Weights of a small encoder-decoder image transcriber: encoder width 192, decoder width 128.
Rows from block 7 of the text decoder, named by matrix and row number. Rows with one number belong to one neuron. Each number is 128 + 32 x the weight over its row's rms, rounded and kept within 0 to 255. All counts start at 0. After the name is the row's rms in percent of the matrix's.
# fc1: MLP up (decoder.blocks.7.mlp.fc1.weight, 384x128), inputs 0-127
# fc2: MLP down (decoder.blocks.7.mlp.fc2.weight, 128x384, transposed), outputs 0-127
fc1.251 111 [110 147 131 140  70 115 123 103 126  83 123 125  81 181 150 155 106  93 153 104 110 134 100  94 212 137  94 143 166 101 108 156  94 127 122 153 157 122 131 136 158 139 137 139 170  90 109 156 108 131 180 133 120 101  91 193 119 121 132  89  95 150 102 120 117 167 160 179 136  57  74 176 124 127 165 102 115 125 101  72 123  63 176 115 108 145 125  91 168 130 168 121 181  89 146  66 124 128  84 138 122 183 143 144 157 175 185 127 138 126  93  97 147 115 159 213 191 147 160 119 118 126  96  92 126 202 128 142]
fc1.252 107 [164 139 183  86 105 115 159 130 165 129  81 115 134 158 141 120 118 104 167 141  74 106 208  95 200 144  31 168 135 141  81 136  62 119 157 148  78 154 167 119  98  99 127 172 119 122 149 137 111 124 165 155 105 149 116 135 175 142 140  88  86 157 122 150 130 171  76 159 142 145 136 131 124  84 104 132 130 132 128 125  90  89 110 111 119 136  66  97  84 114 166 103 122 106 181  86 149  97  62 152 154 118  77 146  96 124 156  88 124 156 144 105 114 155 150 177 113 106 171 131 134 151 188 110 148 171 202 104]
fc1.253 109 [101  93 137 171 124  93 120 161 131 117 146 133  92 167 126 135 112 150  88 143 128 128  95 136 118  67 127 144 108 151 127 152 113  58 149  94  87 128 133 146 154 243  93  95 195 105 168 116  71 130 143 113 150 125  51 147 177 150 127 145 148 142 126  51 137  92 126 104 120 156 144 108  80 107 183 109  55 137 131 146 144 131 143 136 181  83 161 101 112 137 129 149 135 120 143 112 130 178  76 100 124 186 114 167 134 156 150 116 139 175 130 166 130  71 156 100 129 197  79 149 119 108 110 144 205 121 134 140]
fc1.254 087 [ 96 169 165 170  62 123 107 168 112 151  82  97  92 177 142  70 148 133 140 130 116 162  75 140 151 179 157 186 110 172 139 149 151  99  95  90 185 126 161 136 183 139 138  87 118 141 168 156  61 120 140  97 152 116 114 135 125 120 115 109 136  98 163  98 139 168 110 138 196 104 113 166 144 200  76 135  74 132 123 148  92 184 128  59 147 122  95  77  93 102 129 107 100 173 110 123 130 134  84 108  74 118 105  99 108 109 149 163  97 132 131  94 171 104 117 143 163 136 148 149  83  82 141 168 105 102 185 152]
fc1.255 080 [110 128  83 133 136 125 131 145 182 117 134 155 129  95 161 161 133  94  98 155 116 170 126 117 119  95 134  73 119 135 126 203 123 138 162 183 111 155  99 124 155 125  96 155 153  83 101  85  63 125 147 185 157 163  90 195 118 103 115 108 131 142 108 110 139 129 128 143 171  98 100  89 147 219 127 117 133 136  94 120  64 124  54  74 113 128  78 124 172 123 153  57  97  85 140  77 145 128 147 118 153 160 100 182  99 170 108  88 114 217 117  95 143 102 142 126 120 178 120 163 149 160 121 141 177 101 150 140]
fc1.256 102 [166 101 145 138  73 127 130 155 104 124  80 115 131 169 127 174 139 131  82 141 177 133 189 165 128 101 146 119  94  81 130 157 164 135 115 136 123 111 120 113 122 179  91 143 152 127 145 103  96 179 158 133 152  74 129  88 132 125  88 139 141 128  84 136 137 196  98 119 142 114 130 167 210 150 143 113 114  86  74 117 157 149  92 121 178 183 122  60 134 127 155  68 104  82 156  65 123 152 125 143  86 125  92 234 134 183 128  98  90 144  89 132 137  88 131 174 188 135 108 162  89 151 125 156 120 122 169 148]
fc1.257 092 [110 125 124 148 136  97 145 156 119  93 102 102 132 130  80 157 137 137 159 159 119 153 167 124 185 148 123 167 139  73 138 198  92 140 128 126  97 169 143 175 121 159 144 130 144  61 124 128 104 106 194 129 111 120 131 157 131 119 126 114 125 133 130  57 147 165  71 115 140 132  81 136 148 146  96  87 105 167 136 145  91 118 132  80 159 108 124 124 125  76 185 146 173 163 182  82 123 164 110 131  72 129  96 142  69 162 110 132 158 190 131  95 136 134 110 184 175 108 231 179 119  60 118 149 139 161 176  79]
fc1.258 092 [125 133 197 148  72 145 169 165  97 163 186 102  87 168 139 156 113 170 163 144  78 132 156 130 119 173  84  66 138 119 120 166 136 139 114 141 118 124 118 113 118 135  79 121  66 122 123 161 125 125 171 169  97  94  99 157 161 151 100 115  55 137  81 120 133 129 124 106 115 135  73 138 164 101 110 142 132 107 127 152 110  98  96 118 143 192 135  94 139  94 210 129  76  94 105 122 150 198 133  94  96 182 102 191 109 185 120  68 106 105  59  98 129 157  99 108 167 170  93 128 107 121 161 156 129 126 146 112]
fc1.259 152 [178 125 153 118 124 154 125 139 110 195 140 150 112  98 167 150 179  86  93 153  98 141 136 109  99 161 178  77 115  74  83 178  97 152 171 134  83  84 152 116 184 143 120 130  93 109  89 138  79 101 217 174 122 128 150 102 145 102 136 132 163 157 109 138 139 126  96 158  93 117 124 114 154 108  64 132 170 116  94 160  90 131  92  95  96 213  95 100 161 164 152 141  84  85 158 175  67 151 113 129 159 134 101 149 129 149 128 133 132 139  85 160 112 154 116 150 141 130  84  68  77 191 137 103 111 120 104  98]
fc1.260 109 [ 99 114 104 176 161 105 142 172 117  74 136 180  86 170 106 123 107 192 128 148 128 151 111 171 172 123 115 142 135 135 159 114 145  56 173 137 138  94 161 172 126 134 105 133 178 138 145 107  40 145 120 162 150 101 106 105 189 137 104 134  92 168 179  83 132 121 169 117 139 160 121  76 143 212 116 165  82  73  79 133 143 134 111 149 137 102 158 117 132 163 128 103 150 120  93 146 134 169  69 110  88 170  76 161 104 121  97 133  86 184 139 103 166 125 105 149 135 126  90 178  78  64 126 121 155 105 115 140]
fc1.261 097 [106  54 143 140 120 134 164 151 112  91 115  96 173 163 152 141 141 131 123 183  65 146 144 152  87 155  98 198 147 118  88 120 130 204  81 137 139 139  65 144 144 157 156  51 168  62 163 161 125 174  93 133 157 105  82 168 128 133  89 101 114 134 164 118 120 122 155 115 141 108 112 109 127 182  99 179 159 118 104  99 120 133 137  77 125  81 132  76 145 177 156 130 153 167  97 101 119 192 119 133 110 119 100 140 112 160 113 141 143  76 124 107 151 189 143 165 142 178  95 165  72  76 117 155 170 114 138 136]
fc1.262 102 [128 153 150 145 100 121 132 126 117 152 186 152 119 136 129 158 184 172 130 168 117 126 128 125 117 160 138  56 109  91 122 133 135 135 128 166 140  79 176 116 155  82 121 104 113 105  50  98  63 114 170 180 145 109 128  94 135 137  77  74  96 105 110 158  77 125 138 108 121 100  99 115 186 124  93 140 134 114 105 142  93 134  83 100 156 173 104  80 153 135 218  92 148 101 133 170 143 121 139  84 136 177  40 102 117 176 159  82 105 116  96 186 131 162 149 110 186 162  97  84 128 132 163 101 131 131 174 155]
fc1.263 099 [151 120 157 172  43 117 161 168 105 129 117 179  75 149  78 129  91 139 126  91 171 135  90  89 128 164 172 131 151 119 111 118 182 116 120 136  65  69 173  94 128 118  81 158 104 101 108 113 122 125 204 162 153 124  82  96 117 116  84 120 136 105 112 116 208  89 129 145 150 135 101 161 195 153 143 155  79 150 144 112 102 140 139  81  98 183 142  86 146 117 183  96 105  85 121 149 161 161  89  96  89 120 112 148 105 125 122  97 100 165 129 129 171 100 118 109 187 176 109 111 118 139 164 151 152 164 170 168]
fc2.251 111 [140 140 137 183 145 190 136 107  96 154 122 158 143 131 121 156 126 114 129  96 116 166 149 199  71 218 180 133 105  87 128  78 128 137 111 122 138  95 120 100 177 156 119 164 128 149 119 145 119 106  88 112 165 101 170  89 101  86 136 173 172 112 127 124 143 108 166 199 112  93 120  98 112 171  65  88 122 144 100 122  63 145  95 139 101 196 186 172 165 116 116 170  99 107 165 160 116 143 135 139 178 109 148 130 124 113  37 161 111 152  98 147 156 132  95 163  85 139 101  99  98 127  98 112  77  98 139 140]
fc2.252 127 [106 126  98 150 149 165 120 151  96  93 142 134 141 177  77 199 105 138 140  89 110 175 116 188 107 135 162 112 180 115 184 136 224 155 128 152 142 131 150 115 151 158  91  94 212 127 109 124 125 170 124 131 128  94 101  36 118 115 144 164 165  92 150  72  93 148 130 128 125 111  62  98 125 197 144 105 103 109 118 107 147  94 127 176  91 115 167 146 191  62  93 133 129 118 150 142 144 126 111  75 109 153 155 163 105 142  95 146 140 135  78 128 186 111 111 164  98 151  91 114 126 109 101 110  88 142 143 118]
fc2.253 111 [148 142  60 118 177 183  70 112 137 117 114 158 149 103 120 140  92 140 130  98 185 138 134 137 118 155 115 130 201 150 108 111 167 151 180 178 109 100 139 121 163  89  78 128  88  78 114  62 177 141 129 162  97 119 154  76 139  94 205 173 133 139 118 141  72 103 128 117 136 113  80 108  99 138 157 121 176 128 181 162 146  87  83 176  76 114 110 151 137 105  84 115 125 128 147 134 140  98 138 114 154 112 209 115 166 140 126 188 131  75 143 139 161 148 150 136  95 117 172 110 131 102  71 140 116 190  91 113]
fc2.254 076 [136 199  92 162 187 139 122 148 100 186 103 108 143  78 103 209 147  98 193 143  74 114 125  99  77 132 199  83 165  57 156 145 170 169 116 160 134  77 129  77 187  94 152 150 130 159  77 145 111  91 152 149 130 127  89 130 145 149 114 137 115 139 149 136 120 147 127 139  82  94 118  94 128 142 126 137 176 113 173 143 115  90 179 157  63 140 132 137 170 159 130 123 104  94 146 168 116 180 170 120 144 118 137 112 127 128 122 166 136 109  89 128 100 142  81  99 140  99 103  96 138 135 163  72  74  81 132 161]
fc2.255 044 [118 162 145 115 139 118 112 146 101 125 128 178 116 139  94 120 101  68 129 143  69 124 184  90 117 121 166 198 147  99  95 180  78 173 104  92 108 108 183 120 148 151 144  98 139 142 128 126  83 107 163 119  92 151 125 115  92 112  76 108 136 202 119 121  85 118 130 182 111  88 162  92 106  67 104 105 142 151 117 152 140 195 114  78 122 143 167  74 131 125 145 118 150  97 162 133 106 174 105 161 134 188 111 109  64 191 153 116 147 126 115 141 157 178  94 100 156 160  96 120  84 142  73 124  76 137 139 204]
fc2.256 097 [177 126 125  55 130 143 150 177 178 152 143 146 179  61 182 159 168 118 150 192 115 169 158  91 118 149 154  95 131  88 113 151 110 161 161 179 122 114 137 114 158  80 149 141  98 129 109 106 108 129 141 132 167 135 130 113  89 128 107 107 116 208  99 177  72  95 190 123  50 123 125  93 130 107 110 114 143 142 133 129 146 162 122 101 140 119  94 116 116 183 164  89 157 147 142 114 107 166 142 141 128 163 120  99 157 142 144 149 124  84  58 154  63 182  89 106 142 139  96 147  85 139 103  80  78 179 120 174]
fc2.257 076 [174 142  94 156 136 134 136 111 174 208 141 121 133  93 154 104 146 142   7 111 139 144  73  98 119 159 150  98 101 152 142 115 116 138 146 154 126  79  92 138 153 144 113 156 103 108 157  83 185  56 121 137 168 138 157 124 170 123 104 169 151 132  79 154 178 150 140 153 121 161 135 115 116 140 144 125 139 110 143  95 143 114 103  61 144 155 102  37  86 152 148 115  90 151 107 108  78 156 145 174 158 105 160 139 166  83 159 195 100  88 137 136 102 143 136 117 135  66 115 109  76 159 139 122 154 115 139  70]
fc2.258 071 [155 146 131 167 162 162  96 123 151 166 128 178  96  89 126 134 129 117  95 103 118 162 142 148 125 177 206 103  78 114 138 120 151  99 158 135  82  70 174  95 157 115  69 199  85 110 121  92 120 124 119 204 147 100 145  74 101  82 119 139  97 152 101 174 137 174 144 144 122  91 116  74 106 183  60 141 117 123 128 113  53 140  62 132 116 171 111  90 140 146 125 131  96 120 134 156 118 162  97 128 151 129 119 165 150 146  85 173 119 173 110 112  82 178 116 142 106 116 123 123  77 180 140  91 122 163 186 124]
fc2.259 219 [103  91 148 133 118 127 146 152 179 123 158 138 102 120 169 146 130 200 106 165 159 119  88 164 151  88 106  93 127 109 188 130 155 123 125 140 127 110 166 124 118 134  87 110 160 114  73  93 108 155 116 137 129  89 107 132 172 174  97  70  95 110 154 143 113 146 165  58 159 145 166  98 173 117 182 170  86 108 149 112 154 134 111  69 153 102 135  89 123 111 144  49 113 114 127 166 193 155 128  70  67 192 104 146 129 172  88 124  88 133 127 118 101  76 131  80 134 144  96 150 117 132 169 153 201 127 149 188]
fc2.260 095 [155 179  82  95 168 165 113  87 161 105 125 116 164  97 158 110 115 141 132 108 173  78 193 119 100 140 132 101 144 143  83  59  92 129 132 161 101 114 129 112 157 110 150 130  86 110 101 121 204  85 112 100  61 147 138 153 150 110 177 189 170 103 119 175  72 121 116 123 145 158 152 133  97 118 120 127 188 109 167 166 167 108 133 194  67 117 135 130 141 124  67 116 138  98 148 143 129 102 156 131 140 117 191 101 145 163 120 152 125  73 174 169 120 113 135 126  92  91 219 104 131  97  99 157 115 158  87 113]
fc2.261 078 [119 124  94 113 127 111 115 103 176 137 144 103 148  63 145  94 110 176  79 172 119  96 120 108 184 140 124 132 103 205 162 144  82 165 128  91 143 152 149  97 110  61 185 132 103 140 109  94 160 163 144  85 112 185 130 129  97 129  78 153  97 127  92 144 121 113 175 148 101 147 145 124 143 127 122 108 114 161 109 119 138  77 131 126 139 103 177 142 161  52 124  98 154 137 135 155  97  89 134 171 152 162 123  54 158  74 163 154  78  89 160 143 112  69 158  77 169 133  92  77 149  97  95 140 118 203 131  85]
fc2.262 109 [146  90 156 149  97 150 154 110 136 122 139 188 137  83 151 124 127  87  95 117 131 159 199 139 132 144 175 112 106 137 109 152 143  85 126 123 123  94 156 157 128 126  94 124 105  94 136 106  93 160 129 136 154  51 127  71  82 108 122 151 186 189 149 173 125 104 141 128 102  86 109  87 106 156  41 147 141 161 123 126 109 176  47 125 124 166 140 110 115 107 150 113 103 118 132 162 145 164 111 114 127 160  97 162 143 202  43 121 119 149 137 106 131 218 133 123 110 163 111 170  55 187 143 121 102 160 151 107]
fc2.263 075 [128 106 147  86  97 148 180 179 166 118 152 154 115  99 149 153 152 126 103 175  62 165 126 144 106 126 163  95 115  74 142 165 125 136 107 127 108 117 150  64 131 135 142 111 117 124  93 128  93 167 154 142 145 115 122 118  80  94  90 114 126 130  65 165 155 132 180 146  52  95 112  89 135 122 141  82 118  90 117 135 106 189 117 100 164 164 170 113 121 151 154 101 147  93 146 146 129 183 134 144 110 183 107 151 149 148 174 142 105 131  51  98  94 149 109 142 174 167  59 162  56 165 156  63  87 170 136 180]